python train.py --model="audio embedding model" --train_examples=39062 --activation="relu6" --wave_channels=96 --expansion=4 --residual_init="none" --optimizer="soap" --beta2=0.99 --lr=0.004 --beta1=0.95 --precondition_frequency=16 --one_sided=false --steps=11400 --batch_size=128 --final_lr_fraction=0
Rows from block 4 of a small audio embedding model, named by matrix and row number. Rows with one number belong to one channel. Each number is 128 + 24 x the weight over its row's rms, rounded and kept within 0 to 255. All counts start at 0. Numbers have three digits each.
After each channel's rows are labels from the 100 clips, of 14976, where the channel reaches its highest value: "responds to" is what is common among them; "loudest band" is the band of the loudest frequency at the time of the peak. Only what is clearly more common there than usual is listed. The data: strings of digits, spoken by a formant synthesiser in many voices. In brackets: how many of the 100, against the usual share in percent.
# convs0: expand pointwise conv (model.blocks.4.convs.0.weight, 960x240x1), inputs 160-239
# convs2: project pointwise conv (model.blocks.4.convs.2.weight, 296x960x1, transposed), outputs 198-295

convs0.334:107083142136118111110096139138129136132115129130110152135118150118128105184105111129132076108094099107088163118159140125104146125118133139166164151080117124114131136140103103117135135153151156110105111124136087154118171099107094146136134121
convs2.334:039112153121107122186123153141140119139147121170095108102104115145110119122104151137117094112126152142164101134155112152119134135118161148173161122161142100106104174104121100119143121150124148144155181101145106068145161130099138123115151184133092100120136117136101129139146082126137154129113134
responds to: "four" (92 vs 26.5); last digit: four (45 vs 9.6); first digit: four (34 vs 10.5)
loudest band: 500 to 1000 Hz (95 vs 15.3)

convs0.486:150165092109158102154157106128068102114183105088097146182139082107097106118144127113143121149136134144163129136153112111094104117124154134137110113120153123155096128095071145142150083152139167099143142110131128126146097095130127148119105160
convs2.486:142099112124128123147127103156135096100138142181109169120116085107134137131121100137129119129122119124148066150129146164152133148146139109149119123140138116145139122119142094120086120112174185134134141163115163146081082172122140167119176146140129114116109144135149131148102122145099172106136132
responds to: "nine" (81 vs 26.4); voice: child-like voice (57 vs 24.9); first digit: nine (40 vs 9.9)
loudest band: 500 to 1000 Hz (67 vs 15.3)

convs0.350:119152092098131107148151109138118144091165106078154117115113137118120173094138129104122088092146140079128119119130120135135142135122133126113127103157128115123130104117159150142110129084150095123120123125167176120144135127132139089174111125
convs2.350:055105100098097129188141127142122138126092132112122122100107113135139110112140094147120136099152131095105107129122110168166161154138148153092146130098147070135099153122108081128110078114149129105163152130149123131127125154164168140126123142124149148151110144148155116127158120143145088134120128
responds to: "one" (64 vs 26.9); reverberation (64 vs 35); voice: child-like voice (51 vs 24.9)
loudest band: 500 to 1000 Hz (61 vs 15.3)

convs0.652:160134168132140163113132125131130096098113122092110116184142121099126157102135089163130119127146156100132123137134128105149126108133118108131114091124082122108113146107124110121144138117110084148133110090125105099114179112115141118147129149
convs2.652:085152138136100103119136123104116132170151080098115142152152125157108124118119104117108135137121088137094105154106092121129119132129112125116110126084136091120146221113110156142152086158140135139120136131141109119147169159142125110108184184134107180130150121112123171128116127116087142143108116
responds to: reverberation (95 vs 35); "nine" (55 vs 26.4)
loudest band: 500 to 1000 Hz (44 vs 15.3)

convs0.616:154122126135121153170151110100103093141140124156120142123131090185113111094176161084140098131141174097115092130140152140094113130122110100103123110136097124136149092154098156077119148150122122112157118125166119119160140152152110102102071157
convs2.616:128082124081131120127185124093151151131101150139119116145151126085123151162115142128138127170117148124115166132163089144134113132094129132124127148145147134153149132134140102102119140126129105137154123115161117111104141113125104180124165117165142148133104111137158129085100132149105118130097170
responds to: "nine" (63 vs 26.4); first digit: nine (37 vs 9.9)
loudest band: 500 to 1000 Hz (62 vs 15.3)

convs0.514:131097126145144140128144152169134166110135128121134127144148166134111097163124139087136143097148136152127150144142167107131114182118083109147099127127125170143127145147148134129117176134137099130131130190150158109120139121107147171113095165
convs2.514:134145124123104153123181123148136076168137108089087154119136145142135149138158100129134124139110109177137140130051116086126143108125121073152114175108108143111117128110175151104121125129112147121133142116126140112113166131148172115113103117166124174092123134151154106142107143138114142132139138
responds to: reverberation (67 vs 35); "zero" (61 vs 26.4); first digit: zero (26 vs 10)
loudest band: 500 to 1000 Hz (66 vs 15.3)

convs0.596:089107152166141124132122117130121103135095121115096121110111134126102115124131121138132143101135153144123116147113096147154128146117089133101133115129107165109121113134160133132131110152143124105097146118101117110130082157128098135125123141
convs2.596:126153145133094157110150115137107126132142185128109131151158128145181142164147083152126143124122128111147143158167108120124093134135152099120150135134137147156121169101124130160126104134100146134127159098120141156153132121095137194131110155149126085149123122131095124125149151083148120145149096
responds to: "five" (98 vs 25.9); last digit: five (48 vs 10.1); first digit: five (44 vs 10.1)
loudest band: 500 to 1000 Hz (80 vs 15.3)

convs0.231:155121148136113131138163114130116104097165124128135178092131097119140129154108115113155146122185138150149126127110135127130157073098143135111091139110150159118124151110134121120126102140107135118125107149072165136087089088152116072103142143
convs2.231:133158119157118130151121154147145125109142121120119082098112121083111137170137148124132155138159084082123167112160129091129166165150117132123123103159125116140124142121130096069106161137128122106130103116188146149133096118102126124114097118099113125123112105128140116119137126076151137104149116
responds to: "five" (72 vs 25.9); last digit: five (35 vs 10.1)
loudest band: 500 to 1000 Hz (83 vs 15.3)

convs0.319:117129105110129116096121102145152164139123115139142061106125146170103157146092086138094103101164162125095094113126087113126126118146122141155078188125097141175164151085155158118142161104123130139142159130080146116125119176111140131145113123
convs2.319:127103122132066187185136135128134142164123107135165126118138089081097118145121148122126156102120114113091115112121136120133093154152147145129136116105136098104146098126148107102085124153098149148123106124168155132140140104087110112124107111109111115116097143131168126126094136133146150094127151
responds to: "two" (79 vs 27.3); voice: child-like voice (54 vs 24.9); last digit: two (49 vs 10.3)
loudest band: 250 to 500 Hz (73 vs 23.6)

convs0.682:119150165136095143127155125126175110119123129134133167149090145129135122137095144103114122121109116141106127174076140154124102128176170095121126113129123149122142146094126156098137107157171085149098134113122087176135132068113169158150134116
convs2.682:104079110198139124094145147123088135131133171097095123093128114090143154108172138129132129133138141168163098103141152128114112121196169091134146108147132155130085136137101132108132124113126121128098156124147131092133165088095067084109086117127102118124111106112133171101142148136094106198112142
responds to: reverberation (81 vs 35); "nine" (54 vs 26.4)
loudest band: 250 to 500 Hz (54 vs 23.6)

convs0.536:111158123134112066141148118065148143096114129150163110149147144091154115155096136128142172149133107135135117158101126172120128106134115119153121128043148152171162118091086122125108103112121162150113092091160166141097116126123107128146123133
convs2.536:090160148135099148181120129132098139158108091145134163091151100113134122090128136158149119134157127135112133140107144111126156152113125137084098146144092154098097102137104117083159112121145120150148146141104095116153122142120136119076098158116120139108122097109089133182160123125078159137092113
responds to: "nine" (62 vs 26.4)
loudest band: 500 to 1000 Hz (39 vs 15.3)

convs0.627:103111098126125169129139119152095042124134112146124135115150148124180131156098142150177125153139112108142145159155134132075149099098146137141124169138155115107135125155133115127151149169115123112124148101168113131110059129117128174097162155
convs2.627:120126147141142103123123132111145136065137164145160152175170108097173158114122115117105111163110131112162125129083125105110143148099158156084116149156148144105135152102129084107157114111112066100114108127168110133140143139115106140155128148178083114136123100153132096099117131135131154152161125
responds to: "nine" (56 vs 26.4)
loudest band: 500 to 1000 Hz (83 vs 15.3)

convs0.263:083131108125158162104076111102138136124095142134122099128122185101173117078145132107143108112139122117158111099094109159147156130114130087105137105146101109098179102151152174141132078173118111136136142151141139116111090106120146094148062115
convs2.263:129113153070130152135157121111085128139125119155124176083139106102130125166121144156149107129113154099117125136128109187177111168133103167130108170121112149133123128088126142119103166139115146145162151126112131109112143149141168136136137135099147142154120114099193155139143093109111123149104136
responds to: "nine" (93 vs 26.4); first digit: nine (53 vs 9.9); voice: deep voice (51 vs 25)
loudest band: 500 to 1000 Hz (63 vs 15.3)

convs0.146:067148106120178136183110132128119163100151106151156114127142160152110159141103121132114098127149102117137111145133112154151157108165101123122130115153123134153160121096144106139140163097128108166154157147128115122148129128116110103134171117
convs2.146:132122143157096162180128131153109135140125167115103114165088140100102155175117127124096133141078140173124139106142103126138165095155187134134145138144171093145154121115116144138120124158138095151154125117127098153128087127151147151128114091105136086133105121135125140103115143136105138166162103
responds to: "two" (83 vs 27.3); last digit: two (41 vs 10.3); first digit: two (28 vs 10.4)
loudest band: 250 to 500 Hz (51 vs 23.6)

convs0.141:163149164142091131111178167168111123110148096119127107130149162114134118100148102137146123097136146144145091131123105114090125118143116095139120144131131161104142148135121150123120125086123120152117121167074058131149141125125108112134121157
convs2.141:108099086134132119136129099121162151105104114104119136164119125143091061159149150145137142121070126092145182131136148136105097097119098146157123115149121123151131141130154136080125107130131146098102146150104141144156082139141154140149133108113177119135135114134141104128124121110056151090116118
responds to: "one" (76 vs 26.9); last digit: one (35 vs 10); first digit: one (32 vs 10.1)
loudest band: 500 to 1000 Hz (73 vs 15.3)

convs0.301:098113140116091102165121162113100123143071126155135126098184103145188118143150119139130075130114102113151127073131102101091123098116108125120148119133115113140117108093117083124124111115167098123136112117133120124111103133152143127138130117
convs2.301:152120128126159081102150165128147134135128165093192158165108154183122131142142130087129139128122122133101149111140101076095123190124144113141138128142153124148104132169158109132125141118111112109107126174105175147124101142154124095092194104114082113188143122113093127120140114108168180116125129
responds to: "five" (57 vs 25.9); "three" (53 vs 25.9); voice: child-like voice (52 vs 24.9)
loudest band: 500 to 1000 Hz (49 vs 15.3)

convs0.556:147147095118108118147156134106116197112143071123136078114126082089124119166085155176088120111141153109072125125141127136129162146106139107110102095137115139135128116132139110147115164128147146128104130128119120128067119110148121088132112154
convs2.556:142128118100123145152140147124071091141144144113123122110104092152123133083159144084172113094146146122144097163135121124106132112140146133146093104110164148092135102138147115178168078107138119181145119105133117154186119129115082132165114122099115134100142191168136138103168154094143117140116157
responds to: "four" (56 vs 26.5); last digit: four (26 vs 9.6)
loudest band: 500 to 1000 Hz (46 vs 15.3)

convs0.407:136143080090103121103151155154121102137138141117126167167121087139120178089117143114103140101170140121091119125127088117105105110107184162136144110117088114120119204132117127145164117133142140097119124158115139141142154120140156159130099139
convs2.407:106109145108144088141151136095097105117117131133108113153137130168135112114110142135125136177107149138121163169138136187173137127123120108129130141128094123109172138102117112119071153127179078137140111136130125096110097095128150092103130109160120152156105200136144072096103155119128103113128156
responds to: "two" (90 vs 27.3); last digit: two (47 vs 10.3); first digit: two (32 vs 10.4)
loudest band: 4000 to 8000 Hz (67 vs 17.3)

convs0.504:117117102132162106142103189101103156130133115141153124132124165150129180128118142121126104139129089147108145138143061113139120116148095165145156148146111135127128128115132118139111130139152181130118139106129166171077121085184110121161165107
convs2.504:140146075119109150106030130146118105159158147113138128109152101092128115142140127095125140156135141143158098130119120115095140118149145113078120140136163158123145131114136106127144132101124126134093080151138109139126158163137129118124128092138109111094120138142146111157115139142100130141140074
responds to: "four" (61 vs 26.5); last digit: four (27 vs 9.6)
loudest band: 500 to 1000 Hz (43 vs 15.3)

convs0.220:148129139077105136118079107133143099106141110109169152162115127141116147139104174131117126132101136137157116143134107158122116081145104088145117128162143113154141092135128121163131160169138148138113157124146138131094145130128109132127116142
convs2.220:123166102163091138117146096127137125163130154111135132081102123138164085095162092138153095113090148099121087107104146085187161118121147086156105091111147095147140130141132070155121135094136121141154112109158162127120119132101093105161154145099138082106122130105121099117100105154143174143123111
responds to: "four" (89 vs 26.5); first digit: four (38 vs 10.5); last digit: four (34 vs 9.6)
loudest band: 500 to 1000 Hz (84 vs 15.3)

convs0.71:134103137143150160156096156104106078101187113114158094161123113132110090128141154131108143133131157133128162125105154151123076097137164123148131138146074098144146109132154089108108127161133118098139095144120104119113140182088158180120120113
convs2.71:088109129088110099100121155149154123094118182111146126142159129118169144158110134057113068167094146121144106155106137118184108131132141079137122137092126129112139120134133117155119123136164124100115151148139127128138131122160120140103131102127132147190126102132073135128119142135126070090142127
responds to: "two" (98 vs 27.3); first digit: two (48 vs 10.4); last digit: two (33 vs 10.3)
loudest band: 4000 to 8000 Hz (93 vs 17.3)

convs0.163:142133132143130139122155112137177100174165123149113106139102151132165133103132148171139144109074150124106120132168169079072114129141126128131112171148169112128181157147110126116149114146103159138115161123161098141142141139120127121160100130
convs2.163:157097115121152122106124172140138208129163167088097113107114138103110131141150120134151129137151098114096169154144127168098133095128134132133104123133123084138089087128086104121097113143114133129155100120105141166135122084140108137083159142134112083080074130110136124157141104082151117129150164
responds to: "one" (83 vs 26.9); first digit: one (35 vs 10.1); last digit: one (25 vs 10)
loudest band: 500 to 1000 Hz (88 vs 15.3)

convs0.277:126149102148125138130114113147128148065144074167117139142109113113121137141102150128141117158154131110161159109129099147113088127151113162117113111098120169095126131119149169140150100143174151155141122155113153123114104125129144116132131128
convs2.277:137134115143205116178144134096161135110132149111119161167142115119111136125155130156172078134073141120114138136132144147072109112157147101121111103124163109121093136123111122106140101114106081109122163149087116178140116168109123113137126114132129130116131073115089122094152129132092136143134121
responds to: "one" (87 vs 26.9); voice: child-like voice (56 vs 24.9); last digit: one (39 vs 10)
loudest band: 500 to 1000 Hz (90 vs 15.3)

convs0.395:166157136143112152119154185108152098164100158074150089090137121118115154155109118118094107157075165112098165155108152102140093121109124152177160150143121108146120145102110105134136141099154096127120129149194099123154141122124152155124111137
convs2.395:145114115140127158131122097138132132182105126077147075127151115132113095107133145153128140110126128106118114133142094141145097156109115134153098145141157155113126117149130132124139132126116196127093076122129161122109129133099125127163104103170140099132152160115128170160113120140111164081149123
responds to: "one" (88 vs 26.9); first digit: one (53 vs 10.1); last digit: one (42 vs 10)
loudest band: 250 to 500 Hz (62 vs 23.6)